Rows from block 4 of a small spectrogram enhancement model, named by matrix and row number. Each number is 50 + 12 x the weight over its row's rms, rounded and kept within 0 to 99. All counts start at 0.
After each channel's rows are labels from the 100 clips, of 14976, where the channel reaches its highest value: "responds to" is what is common among them. Only what is clearly more common there than usual is listed. The data: notes from a synthesiser with random patches. In brackets: how many of the 100, against the usual share in percent.
# conv: 3x3 conv (model.enc.2.0.conv.weight, 192x192x3x3, each kernel summed), inputs 0-191

conv.85:43 47 64 68 58 33 61 38 49 23 56 45 47 34 58 32 43 67 28 52 59 51 47 32 29 59 25 45 60 52 25 47 56 56 47 33 51 30 35 60 51 53 55 49 46 49 50 56 41 79 59 56 52 32 58 46 32 41 66 61 48 21 66 50 68 52 53 48 66 60 32 65 62 42 49 41 48 38 67 53 45 72 59 54 40 65 54 59 56 44 40 37 56 52 57 42 47 13 43 39 51 44 54 54 40 52 74 59 42 41 52 49 61 75 42 51 41 37 49 60 28 48 56 52 54 29 42 22 61 55 36 32 41 62 56 61 34 53 48 61 59 38 37 20 30 46 68 33 42 25 80 43 29 50 59 44 60 55 52 52 54 46 41 42 54 47 34 50 60 60 50 50 31 45 55 41 57 46 49 65 62 43 56 58 57 42 56 63 58 35 59 51
responds to: drive (91 vs 25.2); narrow pulse (53 vs 9.9)

conv.73:36 63 34 55 44 62 26 42 44 47 33 41 44 49 20 54 73 16 65 61 62 49 36 44 43 57 63 65 67 50 32 52 40 57 34 45 50 44 62 32 43 52 73 69 60 61 46 57 36 71 57 40 51 62 47 53 33 55 71 51 49 63 44 41 32 73 24 73 41 61 72 55 43 53 46 60 39 52 40 53 40 35 78 71 46 39 48 42 80 61 48 49 45 39 43 57 30 52 48 52 58 34 53 59 65 39 48 33 72 57 39 60 44 50 40 52 43 40 47 36 54 62 50 50 56 45 41 57 60 52 43 53 46 32 75 46 50 71 59 33 52 33 48 47 57 65 50 41 61 52 32 64 63 39 50 37 55 60 32 42 54 46 40 53 45 68 61 36 42 31 54 54 55 63 55 69 50 44 69 40 49 36 51 56 34 29 58 51 73 49 54 48
responds to: pad (72 vs 25.2); noise (54 vs 10.6)

conv.92:54 50 45 41 46 64 55 58 48 50 27 38 57 54 57 54 79 47 46 43 61 27 51 64 60 55 52 51 52 49 63 74 52 36 47 48 32 41 65 26 52 50 57 70 34 64 77 47 71 43 37 51 41 48 45 57 66 39 51 45 48 43 53 47 38 42 58 44 60 47 43 45 41 66 51 53 45 35 62 69 49 50 56 66 36 29 51 53 60 42 56 53 45 63 26 61 41 56 49 42 61 46 41 71 42 55 37 55 45 25 43 55 55 46 62 30 56 33 55 62 76 52 58 57 44 58 31 66 22 39 43 39 45 45 40 57 62 48 46 59 39 66 37 66 48 79 72 73 33 41 68 46 43 57 52 39 40 56 63 42 30 63 26 40 43 86 41 51 49 56 45 48 63 44 74 57 40 61 64 53 44 50 50 59 53 39 22 41 53 58 58 24
responds to: bass register (62 vs 22.5); inharmonic FM (40 vs 9.9)

conv.175:80 40 44 54 53 50 68 48 35 66 40 50 48 45 47 58 65 55 55 63 43 42 50 48 39 53 72 29 63 52 66 47 39 62 24 44 41 67 44 60 41 45 67 76 51 69 73 43 46 60 47 57 51 58 40 38 45 71 49 59 17 65 53 34 50 51 54 46 41 64 47 44 45 56 64 48 48 63 57 84 30 42 40 24 61 52 44 49 70 51 44 41 46 51 48 58 66 51 70 80 53 72 64 29 52 46 48 46 64 58 65 33 31 54 44 56 53 50 52 85 53 52 60 48 51 56 53 52 39 87 45 48 38 58 67 51 46 23 60 50 56 58 46 45 74 39 64 46 39 40 45 41 59 51 34 44 55 42 33 58 49 66 57 55 53 52 40 52 51 34 46 64 57 61 64 47 51 54 59 65 57 63 40 27 51 58 54 68 44 45 50 43
responds to: pad (84 vs 25.2); filter closing (49 vs 20.3); filter: high-pass (43 vs 20.4)

conv.37:36 45 64 48 51 47 44 52 42 75 33 49 53 48 60 36 46 52 55 71 49 64 47 56 46 58 45 31 45 31 39 41 49 60 47 44 59 29 67 62 54 65 42 61 34 51 56 56 70 64 27 39 60 39 46 48 52 59 68 60 50 45 73 58 38 44 64 53 61 61 62 70 47 41 82 59 47 50 52 53 39 43 51 40 53 37 35 66 32 54 62 45 51 47 42 57 51 41 23 62 30 60 64 56 55 45 50 49 58 33 57 69 60 68 46 32 18 46 53 37 33 25 65 70 41 48 42 37 40 43 69 49 43 58 42 49 59 67 62 59 66 55 48 34 67 41 53 37 37 50 45 42 33 67 69 43 58 61 54 37 58 33 55 49 52 41 45 70 46 32 51 29 39 75 64 77 58 34 57 45 41 39 33 47 30 51 31 45 54 36 59 49
responds to: inharmonic FM (44 vs 9.9); harmonic FM (34 vs 9.8)

conv.95:57 46 46 68 59 50 34 31 52 75 49 44 43 65 35 42 61 58 63 61 71 57 64 39 65 63 23 49 45 64 53 64 41 50 34 41 50 53 23 31 42 63 62 68 57 35 43 52 57 45 38 34 41 30 49 40 77 35 36 20 27 62 17 55 48 54 53 49 49 53 65 42 56 55 43 40 44 40 63 46 61 37 32 59 43 44 56 46 46 54 61 67 48 54 56 67 39 42 53 59 38 76 37 26 55 61 65 43 40 74 59 44 53 40 67 54 50 57 60 45 42 53 39 39 59 47 52 53 43 47 52 64 54 72 51 73 52 48 19 64 47 50 50 38 65 27 43 47 56 64 43 48 39 65 61 61 35 43 54 66 62 50 69 53 57 71 64 45 50 31 61 59 48 59 51 69 65 50 60 52 57 47 36 57 29 49 64 50 47 47 48 41
responds to: pluck (56 vs 25.3); high-pass (46 vs 20.4)

conv.161:39 44 58 48 55 38 52 56 39 52 33 25 57 41 47 51 28 31 37 42 41 63 40 62 51 50 70 25 42 40 60 46 58 55 26 47 41 26 65 36 41 60 41 66 56 50 43 46 69 48 64 23 35 51 65 52 45 60 63 75 53 74 54 57 58 47 52 42 37 28 43 45 36 55 66 50 60 53 45 52 32 57 37 59 56 52 68 55 36 63 42 61 55 29 57 63 60 53 65 64 25 49 60 29 71 52 65 69 48 37 48 52 51 43 10 50 28 37 36 45 38 48 47 76 50 48 56 42 58 64 45 45 31 46 52 50 50 51 32 58 77 42 46 45 49 48 52 40 58 43 43 61 57 29 68 53 61 60 64 70 53 61 59 28 46 47 44 45 56 58 56 30 59 58 59 47 61 58 63 52 24 57 59 55 45 42 49 56 54 65 61 62
responds to: pad (58 vs 25.2); resonance (55 vs 15.6); filter wobble (49 vs 19.5)

conv.36:58 46 44 40 37 44 71 57 71 60 57 80 59 57 54 52 59 53 31 50 30 42 47 40 30 45 36 65 33 65 58 48 53 35 56 52 40 70 55 68 39 53 70 70 38 41 47 53 31 51 59 36 36 35 49 40 39 39 29 53 55 70 49 67 58 46 45 46 52 55 60 63 47 38 65 56 58 47 78 48 45 61 32 37 56 55 39 72 66 62 30 46 46 52 49 51 41 51 46 45 43 43 36 59 49 37 53 32 52 30 44 38 40 36 66 50 52 52 37 37 65 38 36 25 48 50 52 58 44 42 43 60 43 28 46 45 48 61 39 52 46 52 40 51 73 51 70 69 60 40 57 70 75 35 58 43 24 63 62 30 47 46 45 40 41 42 50 61 40 52 49 41 49 45 46 48 20 51 27 56 42 64 39 27 61 41 47 38 27 33 35 48
responds to: pad (78 vs 25.2); drive (58 vs 25.2)

conv.172:55 49 66 23 54 34 68 52 54 31 63 43 51 39 60 52 40 58 40 59 45 49 48 27 51 43 52 44 55 47 32 58 41 48 47 52 57 44 55 51 72 58 58 41 50 56 29 47 58 47 78 64 71 46 60 50 51 57 40 49 66 55 32 52 53 35 37 47 36 41 37 60 62 34 56 66 26 45 39 52 52 54 45 61 59 63 49 27 39 37 48 39 61 48 46 22 66 46 37 45 53 37 56 47 48 56 49 48 75 38 65 22 56 22 43 46 66 67 66 60 69 59 30 66 43 17 53 54 62 66 41 56 50 63 52 63 51 41 39 45 23 34 69 52 52 52 24 78 57 53 34 69 47 52 57 61 61 47 81 53 54 42 57 51 51 32 54 57 46 52 61 36 44 52 52 53 55 53 31 46 19 45 52 36 63 41 46 46 47 50 46 67
responds to: pluck (64 vs 25.3); bass register (46 vs 22.5)

conv.8:68 50 48 45 49 55 50 20 28 28 42 55 15 48 45 56 49 50 62 56 50 43 59 39 49 52 38 36 51 29 63 53 34 58 66 45 21 50 56 37 42 77 45 39 57 52 41 51 52 38 68 39 56 38 43 40 66 53 58 42 48 76 52 60 38 53 48 59 54 63 53 45 58 51 39 54 22 39 46 48 54 59 36 55 57 42 42 46 43 23 58 50 66 66 49 70 70 33 47 45 40 53 53 41 57 36 66 30 43 54 63 63 41 60 62 64 41 65 71 72 24 56 67 60 43 24 42 57 47 66 44 42 37 58 46 82 53 31 43 56 48 61 61 44 48 38 48 44 55 60 71 48 41 41 41 60 45 41 61 58 46 54 66 45 62 50 64 37 74 42 57 58 60 58 59 50 72 65 47 63 51 50 30 59 36 60 49 53 28 47 50 33
responds to: pluck (66 vs 25.3); narrow pulse (31 vs 9.9)

conv.56:55 56 62 36 43 62 62 55 48 73 57 37 57 51 57 39 69 67 54 40 37 45 62 45 46 60 51 47 39 60 60 71 51 54 61 60 75 56 42 38 55 46 50 36 58 46 48 41 39 13 32 46 52 53 40 65 66 59 20 34 41 55 34 53 46 52 50 41 50 37 32 40 48 74 28 48 59 42 56 49 62 47 58 39 41 41 67 43 66 55 45 55 47 44 66 65 67 47 55 41 33 60 35 48 27 53 53 58 34 54 54 51 42 39 55 58 53 42 68 49 48 67 61 27 36 73 44 39 47 63 57 34 55 49 45 51 39 38 74 56 60 47 61 57 42 45 67 50 51 54 55 33 54 30 58 28 48 46 32 60 30 75 37 63 65 66 35 41 68 49 47 34 51 33 66 27 43 63 57 74 51 55 42 58 46 59 32 35 38 64 27 35
responds to: drive (57 vs 25.2)

conv.94:44 65 91 42 49 51 42 38 45 46 62 37 51 60 34 44 42 47 27 57 59 52 66 60 40 27 57 56 48 44 50 53 49 36 56 59 44 38 40 62 66 70 46 36 47 51 53 49 61 33 80 20 42 67 29 43 41 43 38 58 68 27 62 51 49 29 65 42 69 60 63 75 52 65 46 39 39 63 53 51 47 40 62 43 55 46 50 40 41 66 53 29 54 44 37 59 41 38 50 29 38 53 59 50 55 59 61 62 47 50 50 43 56 42 40 28 47 58 64 47 61 31 54 31 52 59 61 68 71 50 68 51 34 48 21 30 63 42 36 50 65 50 54 46 59 43 58 59 41 49 36 60 64 49 36 33 61 65 50 58 54 39 64 52 51 49 40 38 58 42 52 41 42 49 36 41 51 51 59 39 24 43 49 43 61 71 54 25 38 38 28 45
responds to: bass register (77 vs 22.5); inharmonic FM (40 vs 9.9)

conv.10:57 63 49 60 58 40 40 46 17 55 30 54 70 51 44 43 57 60 44 52 73 45 59 39 65 62 48 53 38 36 21 37 65 45 41 38 64 51 46 39 53 57 65 55 28 39 45 66 44 53 42 61 44 40 62 37 59 46 51 36 45 52 56 61 37 44 45 44 41 57 61 52 50 52 55 43 68 20 41 70 58 55 56 48 49 47 41 19 58 42 50 68 48 42 54 46 35 49 35 69 50 47 19 44 50 78 67 49 33 52 42 49 61 51 49 58 55 61 64 63 43 57 23 46 57 55 36 43 45 41 51 45 58 50 34 44 40 28 57 48 34 51 42 53 44 38 35 30 39 73 36 75 49 58 77 57 27 44 55 40 51 25 67 52 43 62 60 63 74 48 40 51 43 38 54 64 50 40 55 49 67 35 44 33 51 51 70 36 71 56 45 36
responds to: drive (75 vs 25.2); high-pass (47 vs 20.4); noise (35 vs 10.6)

conv.51:32 52 47 50 46 30 37 29 43 34 47 44 47 64 36 56 37 40 58 56 37 58 43 38 68 52 51 38 57 39 66 46 44 38 55 56 37 32 40 39 59 59 27 45 40 62 09 45 29 36 58 28 60 62 55 59 47 46 66 38 43 67 54 45 38 80 50 69 43 50 51 64 50 52 43 50 32 43 43 50 60 40 51 48 68 45 51 57 66 40 57 77 54 48 52 49 59 38 44 59 47 58 52 39 30 19 40 48 67 43 35 70 44 52 42 49 62 57 66 36 41 45 27 50 42 52 61 47 49 71 45 41 26 45 50 57 75 37 13 33 68 62 48 49 53 54 66 62 38 35 43 60 51 45 40 40 57 34 56 58 46 63 51 50 72 69 50 29 41 57 55 63 46 56 57 51 55 58 50 69 66 45 55 46 55 60 42 64 37 68 45 39
responds to: bass register (65 vs 22.5); inharmonic FM (32 vs 9.9)

conv.155:66 38 44 67 51 67 54 42 52 68 58 48 35 62 48 31 63 55 50 47 40 36 59 35 38 59 70 54 17 46 56 71 51 30 33 53 59 43 48 38 28 59 60 62 52 59 52 51 58 45 52 35 40 52 46 53 53 47 48 70 48 60 64 56 60 54 65 66 48 67 41 45 65 64 47 36 64 53 27 22 57 61 58 54 39 58 48 50 66 73 47 65 54 56 50 59 59 59 48 61 42 66 51 41 48 55 48 33 46 69 48 32 51 50 49 46 43 29 40 72 45 52 57 50 52 52 55 39 60 62 88 54 54 73 60 44 46 39 58 53 59 44 58 41 51 36 50 64 38 50 49 29 45 65 42 26 59 64 41 36 35 76 63 73 50 43 58 39 68 55 38 42 34 35 54 62 48 49 74 69 43 44 48 46 30 71 49 34 58 66 76 60
responds to: pluck (89 vs 25.3); harmonic FM (26 vs 9.8)

conv.164:65 27 46 49 46 60 61 55 24 48 58 54 58 42 59 49 54 47 54 46 66 55 43 59 51 48 57 49 66 26 48 32 51 66 29 41 54 29 53 60 43 40 64 71 48 57 44 45 40 76 62 54 66 48 49 58 44 64 45 74 56 45 39 37 65 37 56 56 38 44 40 36 45 31 67 50 64 61 48 56 38 47 30 25 49 43 54 61 53 51 42 27 50 55 61 34 59 68 56 54 43 42 53 70 58 31 73 44 51 49 55 42 66 51 52 43 45 39 59 55 49 54 44 52 61 63 77 46 65 62 39 22 44 57 68 47 57 37 64 20 48 59 45 24 62 68 51 60 41 38 53 51 70 38 62 45 37 60 61 40 63 75 36 48 31 46 38 55 56 52 50 51 61 33 51 54 44 62 29 28 49 41 67 62 56 13 51 62 60 46 65 44
responds to: pad (78 vs 25.2); noise (31 vs 10.6)

conv.150:55 63 40 38 42 64 61 57 60 66 60 71 36 51 52 56 32 37 55 52 41 71 41 33 39 40 52 53 62 74 44 57 46 49 73 59 58 81 54 65 43 43 60 60 55 36 43 48 51 40 32 51 30 34 54 68 60 38 43 43 26 38 49 64 50 63 34 52 42 45 43 37 37 41 40 69 39 53 69 40 65 51 45 22 45 49 55 64 39 58 55 36 64 51 64 66 65 62 47 31 59 54 38 60 38 44 47 34 41 44 43 45 31 43 54 58 52 58 48 44 63 50 75 54 38 37 39 61 33 49 48 73 73 48 52 63 52 62 83 70 58 56 48 59 56 35 63 43 59 48 65 50 72 41 42 59 55 48 51 32 48 43 45 58 59 21 68 53 37 55 72 37 46 72 55 44 52 44 62 30 74 47 47 53 42 62 33 65 50 50 51 66
responds to: bass register (57 vs 22.5); resonance (35 vs 15.6)

conv.31:50 59 50 49 52 39 58 43 50 30 48 53 45 42 48 48 42 41 75 52 54 59 69 49 54 45 11 52 65 52 62 35 56 37 45 30 57 43 51 49 46 42 49 61 48 32 73 30 41 43 70 40 31 71 67 41 53 36 58 54 47 61 26 62 64 42 38 23 42 59 61 49 44 50 34 62 44 50 64 51 59 79 63 48 62 62 37 58 32 46 44 64 47 70 47 50 70 57 45 41 67 53 21 58 51 41 54 67 39 47 31 72 28 67 32 45 57 53 45 49 37 27 66 49 50 60 54 70 23 50 58 37 54 52 61 39 56 46 50 64 50 63 35 57 60 34 73 66 48 50 30 50 75 48 61 45 34 60 45 47 62 56 59 53 29 44 44 51 44 50 41 52 57 38 40 43 64 62 29 41 57 64 51 56 59 37 35 66 50 41 54 50
responds to: swell (57 vs 24.6)

conv.63:41 40 52 58 30 40 56 47 38 66 37 35 43 54 44 39 51 48 44 61 59 40 58 37 31 54 41 53 52 40 26 72 64 35 25 39 54 26 39 49 57 44 54 44 48 48 79 55 31 30 51 34 46 26 22 40 31 68 48 40 47 56 66 58 61 43 41 64 61 70 60 56 57 68 55 29 51 45 51 55 41 57 77 57 37 36 20 61 56 49 64 58 51 42 43 74 48 34 46 50 36 34 43 49 48 66 60 45 51 56 46 65 38 61 43 52 39 45 54 57 36 45 75 49 55 48 58 52 51 49 45 59 47 73 60 36 36 70 59 40 69 57 30 37 61 44 45 44 67 42 45 37 30 54 60 39 78 53 54 50 44 39 68 73 59 67 51 47 71 28 51 55 51 53 53 61 51 65 33 54 58 51 55 42 41 39 46 29 47 61 56 46
responds to: harmonic FM (30 vs 9.8)

conv.177:40 51 61 52 43 37 46 41 66 38 55 32 58 66 42 45 35 48 65 66 49 54 57 34 38 27 46 71 55 43 40 54 65 45 44 57 45 28 49 57 66 68 51 66 42 35 36 62 43 37 60 17 58 42 49 47 45 47 53 43 56 58 37 65 42 48 55 53 68 54 50 53 42 43 21 50 36 48 60 22 48 38 56 57 40 58 46 56 37 49 62 54 64 51 54 74 49 29 60 77 35 46 74 51 58 54 58 36 53 53 41 66 44 56 34 65 41 53 58 54 63 63 41 65 62 55 40 70 54 67 73 53 52 56 55 51 52 51 41 29 51 38 68 58 49 42 65 57 62 55 58 56 17 44 62 54 51 60 64 39 26 44 49 61 63 53 29 55 48 46 61 55 40 81 64 50 33 30 42 33 58 54 47 76 22 41 50 35 34 48 56 50
responds to: harmonic FM (30 vs 9.8)

conv.5:71 61 38 50 62 63 53 57 50 58 44 64 40 53 58 67 57 66 42 44 52 53 56 29 37 30 28 48 42 46 54 49 46 52 55 76 56 61 79 39 55 70 53 55 55 43 25 59 36 33 76 52 38 52 50 51 46 51 62 36 45 57 37 46 53 60 61 33 74 42 61 59 61 44 64 40 29 48 34 62 53 79 57 45 45 60 44 64 55 46 73 45 49 70 54 54 49 63 50 43 40 19 56 75 47 36 55 43 36 50 54 79 56 39 67 39 59 48 38 49 55 58 45 46 68 61 68 68 48 59 54 62 44 49 65 61 55 57 65 51 45 49 61 61 37 60 42 61 42 50 56 46 31 44 56 75 43 62 52 65 52 71 50 68 50 52 78 39 54 54 39 59 33 72 50 61 72 52 45 53 50 57 31 57 58 71 62 68 72 42 51 51
responds to: pluck (67 vs 25.3); noise (56 vs 10.6)

conv.52:47 35 51 43 49 60 51 55 69 47 49 51 51 46 45 40 50 48 43 42 52 32 29 79 59 50 51 35 70 52 39 44 37 48 55 37 64 48 61 72 51 48 45 27 49 51 71 35 69 28 36 42 40 27 57 55 49 46 60 47 52 37 45 30 38 36 45 54 36 51 66 72 38 34 65 46 59 57 50 63 73 48 60 39 39 29 42 74 36 36 60 25 49 50 39 30 54 70 63 38 52 39 37 48 32 50 47 66 61 55 49 77 61 36 47 26 54 49 50 56 67 49 56 42 76 58 40 49 70 57 49 40 55 49 32 47 56 55 39 62 47 57 44 48 38 38 48 54 13 62 50 63 47 46 59 43 44 70 52 47 73 42 37 61 48 55 44 58 44 66 55 60 43 70 57 62 57 44 81 49 44 47 37 35 53 54 47 47 81 62 56 49
responds to: inharmonic FM (44 vs 9.9); harmonic FM (39 vs 9.8)

conv.6:52 42 61 72 58 39 52 50 57 60 56 47 56 48 48 38 20 46 32 39 35 35 49 56 52 69 45 63 55 68 60 49 87 50 45 57 38 45 51 61 62 47 35 40 34 39 65 31 54 42 60 58 46 47 55 75 40 57 63 55 58 36 48 40 49 60 62 74 44 53 43 58 57 71 43 42 59 57 67 71 27 49 70 51 43 39 27 57 63 62 53 70 67 71 38 52 48 61 63 49 59 51 41 42 44 56 46 66 36 46 50 63 67 66 55 43 27 36 50 40 50 60 73 58 55 61 48 54 51 70 42 59 51 35 48 48 40 77 30 79 42 45 45 45 32 53 28 59 47 44 77 59 40 48 48 43 64 37 51 49 31 45 32 31 58 38 58 27 54 54 44 56 35 57 53 50 53 71 29 60 57 40 45 47 68 35 47 48 62 60 50 57
responds to: swell (68 vs 24.6); square (38 vs 10.1); triangle (34 vs 10)

conv.25:36 48 44 75 35 47 64 53 17 46 65 56 54 62 56 55 52 67 35 54 35 64 54 64 33 55 37 60 67 46 31 52 58 45 62 64 75 44 30 55 39 37 79 63 42 45 77 56 46 64 46 53 23 40 63 53 58 66 38 73 63 38 40 67 58 47 59 37 60 48 37 73 43 42 37 44 58 45 65 47 54 56 66 37 59 58 59 55 43 64 50 50 57 35 66 48 55 54 52 57 34 56 56 51 76 62 30 66 32 41 68 48 59 53 47 43 35 47 74 49 39 41 56 34 62 59 45 68 63 52 68 46 46 48 43 40 56 43 52 57 37 46 34 44 72 48 45 51 30 60 49 84 38 52 45 44 27 44 56 44 63 43 43 63 37 63 41 60 48 45 53 43 53 30 40 61 42 43 40 54 48 36 63 41 62 56 32 38 45 49 37 42
responds to: swell (53 vs 24.6); oscillator: saw (25 vs 9.8)

conv.66:38 40 52 49 58 51 55 47 29 24 51 54 32 42 36 47 63 66 47 55 50 84 39 59 66 61 33 36 70 51 49 42 35 62 60 38 69 56 49 20 35 63 51 40 58 42 65 41 63 58 53 46 60 52 68 58 63 54 48 47 39 65 38 49 58 56 33 74 36 44 50 41 66 45 65 58 31 54 42 37 39 65 38 57 45 59 71 62 34 53 55 37 36 47 52 40 67 54 41 47 48 52 46 34 54 62 55 51 57 36 47 63 55 31 38 43 39 45 59 38 34 55 59 49 34 38 28 46 54 68 55 58 50 71 61 64 56 63 35 61 54 49 63 32 69 33 26 14 55 40 46 54 34 52 42 40 72 55 53 54 46 21 46 53 42 56 61 59 36 39 80 45 51 52 62 57 63 38 47 69 58 51 57 54 42 36 44 63 43 52 33 40
responds to: pad (77 vs 25.2); filter opening (43 vs 19.9); oscillator: harmonic FM (28 vs 9.8)

conv.191:49 38 54 60 48 59 38 48 30 54 42 51 59 55 52 41 46 25 37 44 40 68 46 67 62 59 26 50 65 39 74 20 55 45 62 50 55 52 49 47 59 75 45 53 50 45 49 45 57 29 41 29 50 69 57 50 62 65 49 69 44 42 53 53 45 42 49 49 68 42 53 68 54 43 35 64 40 55 35 56 30 37 46 55 67 39 50 72 47 56 49 44 59 75 46 44 66 60 32 45 54 55 65 54 59 34 50 32 48 60 43 65 45 50 40 22 33 57 69 63 35 33 49 49 48 69 50 54 24 68 47 43 50 47 40 56 72 43 36 72 54 77 40 36 63 66 80 45 26 38 57 60 38 56 64 47 47 53 48 33 25 50 53 33 52 41 45 38 38 47 41 34 64 52 70 55 49 66 43 59 57 55 52 54 61 55 23 48 46 64 55 50
responds to: filter opening (41 vs 19.9); narrow pulse (26 vs 9.9)

conv.91:65 39 46 78 41 38 52 58 56 63 68 58 61 49 73 71 39 45 53 46 50 47 47 34 30 44 46 40 57 33 49 45 51 55 48 45 66 37 35 72 50 43 57 54 58 61 22 55 44 72 53 62 57 64 53 58 36 59 69 51 66 22 43 50 77 48 46 43 67 49 51 34 74 52 49 40 46 39 50 47 51 57 73 53 49 73 21 58 67 60 55 45 70 67 52 47 55 43 35 70 64 48 64 59 66 44 53 52 35 55 45 55 49 71 45 47 51 43 61 48 41 57 56 56 53 37 57 30 49 48 62 41 49 58 49 31 38 45 65 54 59 37 62 46 44 57 41 38 56 62 49 26 43 55 54 46 53 43 33 46 63 76 33 52 45 28 39 52 45 36 41 55 47 24 53 54 52 72 36 56 68 41 38 46 65 47 58 30 47 43 38 87
responds to: pluck (68 vs 25.3)

conv.64:49 37 36 37 58 72 51 64 32 33 56 53 43 55 49 35 41 63 42 41 57 46 37 61 37 30 52 33 46 47 53 53 38 43 41 24 27 49 65 52 28 46 56 52 71 29 61 53 74 54 59 51 49 40 60 53 49 45 62 47 59 56 70 52 48 38 49 54 31 64 21 49 46 23 54 49 55 61 71 57 59 77 29 57 48 61 65 45 40 62 45 28 40 56 47 68 42 49 58 37 67 34 48 67 24 46 67 44 46 38 56 67 60 51 34 54 58 50 30 63 54 47 86 83 49 39 53 51 63 46 42 45 56 43 61 78 52 53 55 59 53 44 47 40 64 41 55 36 49 36 61 65 62 25 39 41 49 56 55 53 58 58 56 50 52 37 73 47 47 40 76 44 65 67 59 40 47 52 53 40 43 64 54 51 45 53 54 63 63 46 51 60
responds to: bass register (64 vs 22.5); inharmonic FM (39 vs 9.9)

conv.76:34 41 62 52 52 42 43 54 53 36 27 32 63 63 63 43 47 43 45 39 53 48 40 61 47 64 51 78 65 30 48 43 37 54 37 39 37 60 53 42 45 18 54 42 31 69 44 46 47 48 45 53 35 44 56 37 48 47 66 61 42 41 53 35 61 59 50 52 65 65 57 78 38 49 52 44 73 53 60 49 62 69 52 32 41 47 44 64 75 70 28 43 56 52 46 54 46 50 53 47 55 38 47 42 50 50 29 65 66 36 41 59 53 60 47 47 44 25 30 48 61 25 52 52 44 48 47 31 54 57 37 51 27 56 65 56 35 58 33 31 41 41 42 46 33 46 41 43 40 28 65 51 27 76 42 44 53 47 49 44 50 35 37 47 49 57 31 60 44 43 61 52 51 22 30 64 61 56 55 71 48 63 34 61 56 65 52 83 40 40 61 36
responds to: filter opening (41 vs 19.9)

conv.28:56 34 21 48 54 66 52 70 74 46 42 61 35 54 47 65 24 60 40 41 52 56 55 70 28 44 42 32 48 54 51 43 54 57 40 59 48 51 43 66 41 63 57 35 54 36 72 68 55 76 46 50 33 41 38 52 34 49 54 63 29 41 45 55 64 42 56 39 55 18 44 51 63 36 54 42 59 50 55 63 53 64 50 37 42 65 53 54 23 57 40 24 46 50 47 46 38 55 35 56 35 44 59 46 50 50 62 62 51 54 60 63 57 41 49 30 60 52 35 41 59 61 45 60 58 45 69 56 52 40 69 43 65 52 54 53 49 44 55 46 53 53 69 49 62 42 29 33 50 49 68 57 62 52 56 73 53 53 45 56 81 54 53 60 47 37 57 67 25 54 46 63 24 72 42 44 39 66 49 21 46 44 54 49 44 52 38 23 58 42 37 73
responds to: hard sync (52 vs 10.1); glide (47 vs 22.2)

conv.42:42 57 37 53 59 57 41 56 44 62 38 64 41 74 09 51 46 35 48 35 63 48 47 57 64 43 40 44 39 44 61 47 70 73 46 73 71 48 54 38 46 59 49 59 25 52 35 60 37 59 51 42 24 38 39 30 46 36 49 51 48 60 53 49 29 45 61 56 38 62 55 55 61 42 70 33 62 43 40 54 75 51 46 39 55 39 44 56 35 51 66 72 45 46 67 64 51 51 34 48 29 34 41 62 51 57 46 47 69 25 57 58 56 46 59 40 51 63 63 57 52 34 24 70 40 67 52 49 57 17 64 59 52 58 53 42 76 54 53 61 53 69 51 60 64 44 42 49 38 33 51 53 54 43 44 77 41 53 55 55 58 57 77 51 63 56 76 32 52 73 49 40 45 49 48 52 47 57 50 66 51 55 52 54 40 53 34 38 56 37 51 54
responds to: swell (61 vs 24.6); triangle (39 vs 10); noise (37 vs 10.6)

conv.77:66 52 42 61 49 47 34 85 36 51 24 43 40 50 66 61 58 45 47 37 54 73 67 55 43 54 30 41 69 55 36 43 38 60 62 48 59 64 60 45 42 43 57 49 56 30 61 62 37 48 24 59 60 52 56 45 46 63 47 43 51 40 62 34 36 83 61 52 58 50 37 45 58 35 57 38 38 32 49 40 64 53 64 52 48 50 56 52 48 62 42 42 44 52 65 61 41 28 48 56 64 34 66 72 44 49 49 59 44 58 45 65 34 54 38 62 50 45 52 37 41 45 33 43 39 50 63 44 42 54 62 63 37 35 66 61 51 43 48 62 55 60 48 37 49 62 36 13 51 42 63 64 38 62 32 47 73 36 32 44 44 53 40 39 72 61 58 59 30 49 41 53 39 77 52 66 38 59 68 71 55 41 62 69 56 58 59 58 61 34 45 27
responds to: gate (74 vs 24.9)

conv.79:46 51 37 55 39 54 57 66 47 49 23 51 55 49 44 47 67 31 52 13 45 67 27 65 34 54 50 62 63 49 60 34 35 37 47 64 47 61 53 34 39 49 55 42 59 39 67 48 24 62 40 48 56 65 42 44 28 68 58 69 20 68 52 49 48 65 48 35 46 34 48 58 37 39 51 46 49 63 39 66 60 42 45 39 52 34 44 68 46 68 23 45 36 46 49 53 58 61 43 52 49 34 48 52 51 45 53 57 65 66 63 48 30 55 54 54 45 44 64 46 70 56 61 52 53 37 63 36 45 61 42 59 44 32 47 58 66 58 55 41 59 56 40 57 61 35 43 39 46 26 73 58 45 63 23 46 50 53 54 43 47 52 41 54 33 63 38 45 43 38 27 59 29 72 75 47 47 67 50 58 45 59 55 54 42 80 50 42 65 34 38 32
responds to: gate (52 vs 24.9)